A small self-supervised image encoder, trained from scratch: 11.7 epochs.
Rows from block 5 of a small self-supervised image encoder, named by matrix and row number. Rows with one number belong to one neuron. Each number is 500 + 50 x the weight over its row's rms, rounded and kept within 0 to 999. All counts start at 0. Numbers have three digits each.
After each neuron's rows are labels from the 100 images, of 14976, where the neuron reaches its largest size: "peak on" is the class under the peak. Only what is clearly more common there than usual is listed. The data: rosettes with rotational symmetry. In brackets: how many of the 100, against the usual share in percent.
# u: gMLP up (value half) (model.blocks.5.mixer.u.weight, 768x384), inputs 288-335
# v: gMLP up (gate half) (model.blocks.5.mixer.v.weight, 768x384), inputs 288-335
# out: gMLP down (model.blocks.5.mixer.out.weight, 384x768, transposed), outputs 288-335

u.351:501527554489585570508557474558496543581500464548419443428463531564490513481477514488418443557473456508447412527541540535483574556443472448561522
v.351:539487467522478517559446530511436450495489489514499537526538456603473443529642448573618449508506496417598552383432445438541552506520486585510568
out.351:529433455533492448555602477451463588441511541510511494539386549498470565441580389439564527479513541441523514417571485474520484615439464430495348
peak on: backdrop (100 vs 55.6)

u.407:480380521518490449470548494569559508468523485406505483518535508572584552556480483439566500428513467601495519500522532555521461612530560498522487
v.407:462453494415501461548529557462468486562485563472556407489520474469540486538391533438386538449495368608527497410527487479515512476494557458465460
out.407:525586479525525586540409542397360493439480378483545472525483518549484472483570467595497549551482503463520433374462473421443558519491584416494545
peak on: rosette (99 vs 44.4)

u.526:346489476472577538472398572448434563422493394443511493611426470520493561545416543586534546493487488360449595630570383577522497501447521463478535
v.526:575414481547451494478462559446599455494543452522574597499479483526539425553473419442480536518548514440529491545453445498463513466505481548411497
out.526:557511611504520559584596479479485518479439440449564533507582563493411484419567511522498517473477523538620516434489492423485486409500542537370586
peak on: rosette (78 vs 44.4)

u.93:478531567667502466537653573580514474531543483528478524531544451583540465433414481422469561529527543434410471578469494426448556469525455529463531
v.93:493438457484538532527457523445548499432549521568616598461561469510524534513482392576493442423447642505451452558545555583517443483413423526566557
out.93:512564465419431442523457489446542509400495460477463520570427455468540511523576603563512481654510464496530538544510474509483483580494547335478487
peak on: backdrop (100 vs 55.6)

u.246:560517454464513497570483504563533598574495541597548523508511503412462469518497485454534491558496449524545544503580484457554410441514572473502529
v.246:425551565569431517540568470488465526548493470499488466503553552527491496458484487420540438503515540471517467409408486458529516505548484545468471
out.246:424482432521526577558446437456503537561462458476457459512509448476451551484504530448564499542500503526515495497473485460468576516458486535512532
peak on: rosette (77 vs 44.4)

u.692:501589463504557487483509484475513569580472433617526581462396502511522475564459456549465503427581549485514535489485492525514546520454466495448565
v.692:502551520506494568466476434553462521514534554517510458502490519493496402526458586636531518485476472536460525531471498435509484457510552470483532
out.692:518487489486471449396479487473407486521518593495459392547617460436477522447526455532558499531474484517498469554520540504425497483452568494542503
peak on: rosette (82 vs 44.4)

u.145:555604525436593452514492507583398522514492496490541526559440503472480572489466386421485577530457637541526545512472559485514449535531493543575459
v.145:437495539515460450529534451411477543558411492503572425428446502573490439508454511469524487545444562525459509500431551462462496478567483526469444
out.145:437559533579532521399587387458536504484502500522492440430487453517445496523509526505448456447513398534555466451438558520546490548520583515470552
peak on: rosette (90 vs 44.4)

u.110:560420528515445557495479534434500416447511531566546489481415489475451564482489516493528502488466503501488500602425512470411489585489444538548514
v.110:472551550563494470468486486517506481573556555541464484469542492423568606553448589390470418492495547534583518516552487490504532486537531554575476
out.110:522475382456464551471538454420479541502481461488525431551460478421576483468585527579588492474428452515541552482519498514542450503490516514532528
peak on: backdrop (100 vs 55.6)

u.118:513522521449410553528512472491415574464480507519449478543500434556579459561462546520401508616547517633499485478438456491466469481503538463529572
v.118:483460511503491497496477499599542505577459581550516533462445583450580542584541445436450579625558449527517574495453587482542567512533525448450459
out.118:482469536456500465503464457562561448580541490484458458484545602462429597462514428478551454435450478402600540473516533434539552486521406473514483
peak on: backdrop (86 vs 55.6)

u.373:508421390410558503425463534504543632476545462546518556629511491473484464501484498497509427510501625481486549504453526413552616562531573438401463
v.373:480464470511349548475595444500505465493637470467447443383548368536492442530404510522502417549576433478489429424548460508534487602471429487475437
out.373:644471505501446442560508511473514485448497505497582514502498525490499468516500516526551513531451441529488551497546427522351503415432528498503557
peak on: rosette (99 vs 44.4)

u.588:422550507463524475473537485540495545487544498498474532555554453483490532519446410499559522556526465564493465523425553476561477425548507472472455
v.588:488482540567506454495504509548522564435395403569502466465480548556544485505572546424529468519527490432533484521447457348514432491506498483491460
out.588:428545579509495537549381447481521481553546469551460389446481519588550485463508575499491519461434468467537518476588439519476440484600462532527459
peak on: rosette (75 vs 44.4)

u.90:442342447620497488574530542502579388473525588423448539494485523481531384493530441498518520511451456578554570568409472510447509552495526512447538
v.90:476476488397572511493676468593542537504495481494442574538536484517554477487598463453536451440533450508519521489619497423534465472452514463462437
out.90:507520442510482434478487521594454491434607560553540421575511427419523421488441615479450446535455564494527425483480468330485507515501538563471478
peak on: rosette (94 vs 44.4)

u.33:442449524587493592494530572522469614577451438434536566522598503563473490416582565493456447436450411517524491440596488529499585473489510487481535
v.33:477518421476536488536452552494516606468477450452362557455510423499476591478418499427503520512486519482506596486441408479566479524444522533489518
out.33:473408561528512433488470383533534397446490560476569395590397527481472537528505489579534480484507558563397463494502428445473454501508583551531494
peak on: backdrop (86 vs 55.6)

u.61:495508449529485487440522553420533471476491541470495462521538503454488588525599545441544505447512500473447551564467512445441447490472551477523543
v.61:476590494514402473425534588479545513465542521517485531569461462493507501536586547365577559430490493561439607511391584538419485416431513474506530
out.61:501540520531408381473556512403415521481632548464430476483560580464472511507441537500519582509513602460544511445455565569462491511448413445487521
peak on: backdrop (100 vs 55.6)

u.535:435581482504488439469526472564508498488556482529473450519521419507524464441458503479481503456560579528471360554477496453512463517450482392464513
v.535:507472511457475477533439424529597440433503486560559467476510487464558507398541490486504487491527539488474427489545554487456534474668488535505440
out.535:481572508542452436465555523444500538516505426458467537474435480485479512423428411509455393547510518562465518577551559550445479481489441446514486
peak on: backdrop (91 vs 55.6)

u.570:427561429541542455462528480559528410338446470666569524444459406465508547507571590498474375548594527519578432588502526481519545459535421547474479
v.570:421636462569427428477575541541533507530486488522489531523488519445504606421534589472447493609496499416524514558469521499476539506614461557560496
out.570:431595588517536511499441472475543560489521476452524513515534525620507469503475450445549560530507445470461472449450433533551516585535510528571530
peak on: backdrop (100 vs 55.6)

u.652:578474523500530640388423519514495514440522532587557569560421457475520509487413521556518456500476474530506572524543366522487488397457504629545499
v.652:527448515527542596441488483519570481456516504413540483473443526520488559564436528579585496386484478437565453467405550521513551548468495422472494
out.652:458568521484525479501515493395487521545456496462565467481597539459478508576538501438453623628580472472461461503486585401521570541542504450443588
peak on: backdrop (84 vs 55.6)

u.484:515529509505503510486580561586471565567478451490392446498474481506581519371532417413491519523599534443479532533486587634508511591405591614449478
v.484:519554498415496540560561559490530447438445564518432471546485438498522540489563517433572484555399467482578512437423472493488468462574600474513501
out.484:528455504580540429541479437505553515472462494489566521483564516497464409539450513577560525467491522621505429465529408424528519492553442420608613
peak on: backdrop (98 vs 55.6)

u.427:607396504476477465454530509469437507453504475551505394499587502476446447482495472484555490416485497456516523458502476570546526490498488453504500
v.427:566446465510378559396577593399519532468436528544485605531501465535527487385432525406411421572556559537474524431457581488516480536429549487524531
out.427:401634578617467545497550519556492560523499538460481584500471530516549569430555541441502518639518531557416520597573507482524499573564537443450531
peak on: rosette (89 vs 44.4)

u.50:507503479507455447477588514586518484535503485451571481412442464451530504442541496472558564504433521524450456497505468529517463483491495482500552
v.50:522481444508450457507404548478472535567444495473548515550569531478577434538398528525486476480525550441477594413467482478601465429478586496547433
out.50:461512558417544528600576460432672494475505508402521520503493452546652515570507561489562477450564536583383445510520475524515557482565444501645450
peak on: rosette (93 vs 44.4)

u.655:569525476414519484465395516457504532536641613477514445495598485489464517477502351585554440506440569435534523538423523548499458514428444555577566
v.655:535557508610498435445499500538560503478452563459551442587533504520589483513507602356513491477524441531483545508488461459524503553545593457496467
out.655:478503570583505424500536489490462454482488440513501548485459471567578537599510589415500607568515414549465427496650495402488500442529541464488483
peak on: rosette (80 vs 44.4)

u.583:488486551452551517507509415520496433523474509616450483527438594459476489453547570516498425518586560528461458535548509503571573485511475484553506
v.583:465478465484450538482489529539451501545608519465418501559468455525443472532400395532529526471591482531592499428491460464374493527450470534545501
out.583:515528483491416507535483546521502499471546376449534557457588466525513475572490545534452493644451445534466571495517541565382467495522524596596533
peak on: backdrop (95 vs 55.6)

u.487:511550473526506546513512572527404590476483480428516455472529465596525526435450506520550503492548522532497519534606520408477502461522564552561541
v.487:530511449503578475463551547502541524508563392504475417494487544506539543443595619571472414515541466437478376567406478488397558554541477474542547
out.487:542415516507549553451493492510534484544500575519518585533588523486447489518485516600470476534491501468417476472410522476531486522408466449506490
peak on: rosette (99 vs 44.4)

u.136:517545398501560493488525447571556480513546438525495457403507592464471530465390401422577550509391518566485404627459510560517498534524512416583536
v.136:501489494536493530616477438408468502435457573504519474456517367467467549483453492481416520515502446473451483501521413495471557549492556565494531
out.136:401423605482537527518465491539445582525546573569478541455531425524578543667431539511449433538489518561483520454532513583605429420499438593512451
peak on: backdrop (97 vs 55.6)

u.585:475622476472478471386531520549440513485527547513471526543508535457570374522530557426531519503603592515460535463526535510543498547499578488515469
v.585:491443483542472400499533567469566450468539572515568571518484410475549567399508478500465483541459557562582518573536413549580527430507485488530448
out.585:511394499590469421537503489451501469483427488456422574517464544536573522459465500516502429444543353542531515630476511406521489493597569550576534
peak on: rosette (72 vs 44.4)

u.39:531507523431449468480509436484446407515512616518506604610513536564474493485441447437569510533585414493463415447519579587506475538509441565440390
v.39:544571518520443599415554492486432522522530584514555537431485514549526529533547532451564544499448465570502431489517521623497479407515581494545515
out.39:499494507541507497476543550433484498405426395457534479423478481535603533535437449522458489473436512499533524479455449489510534456432611483506602
peak on: rosette (99 vs 44.4)

u.186:444487604395546456451477518534444495474547463580570472434441507504441562428490551395566522619525468449466495512446436490423490423461531490553474
v.186:519458653575451538471497478477531441499390524525560539524530557568494598486443474527609508444565486480560518529466443478428498444600485507531476
out.186:516547465483483481436437429464433510469492467467515450559503556536496549546517549525491497499500431528609429547502543469516541517477384530459657
peak on: backdrop (100 vs 55.6)

u.605:481497554536493536469555518431499430495460593536449475469481537552605464460575482369518480422513513505439429480513529533497588547495529553481493
v.605:453500552504503449568514493431570524512459393488405462485451501528508616505431528570568515519476580478387556507480511535351596485505448536485568
out.605:579494506552509548432446539478521527507568435508434470556472474527461535468479463643528507504473446534454562507491452479478546417454419509553459
peak on: rosette (100 vs 44.4)

u.111:462480488475560537533449452456564523456609566582478607559479471472455509510442450574437443564486502545530529483513447459499483489439490543525498
v.111:448404489421441527538512486410512528478565543503547469625504485453544477520546508436393444497547517507384499441529445491504553516531450487483521
out.111:532491499500435484452481493422495539499463459442593450506444548441511503571481444474473425434437509460422478496490519546479501461458486501480514
peak on: backdrop (99 vs 55.6)

u.587:496532522535511465419464473412502566435497625543455495520603497570500466554495556445538438490483506599497576427549499402470482456470506469511509
v.587:508515576462485559558575423474444594525482604545449488542460472444457537447509602582582475540544501464562391503504438485509464480484609515510499
out.587:516490583540392424544507503460556541461530499500516481416515518398513449467563437433526613492553553396481388463465468541507523478526418548498480
peak on: backdrop (98 vs 55.6)

u.517:484533593483565466461559537476517503552466565385541551434568460552484539556467458496510500453468496458512472613428530489465503555480417500406509
v.517:427502454505521516531473515512442543491541522399550434428531472547568487500444447573471545468475408501352536489480487462499524432565529489506563
out.517:454507449447509510511475531459473505506559567577528526529459488497532437462416541513414548500480515603490492500556584566479469479502507508505468
peak on: backdrop (100 vs 55.6)

u.591:340464527566519593519422509545487533525547477494513494535475462446430463454569536482494445501447461535557412510485469504535488488549537515556494
v.591:520594451583464505427506538574495502484485414501466448512461442512461462497411515549465583595505504446532563518498556548541521469459439485601563
out.591:521552570387444398412566516527453482567485508463532551543450504484541555507381479501573581520472469575447490538483419508453455486479532545477442
peak on: backdrop (90 vs 55.6)

u.731:628441447498496504489406523468509538447550520456508514528458508512503510574489457495467561526574501537561542486573498520534512563453498567560514
v.731:427384440477546491485488510465518481526482445500499477474464414444471463575535522533570476582465546478561552517482552458516549445439539440523516
out.731:407550540574566576466604525582418438532584488455506545459560495507371557466518523543523493482430529503529442480407510377540423543541465491460428
peak on: backdrop (93 vs 55.6)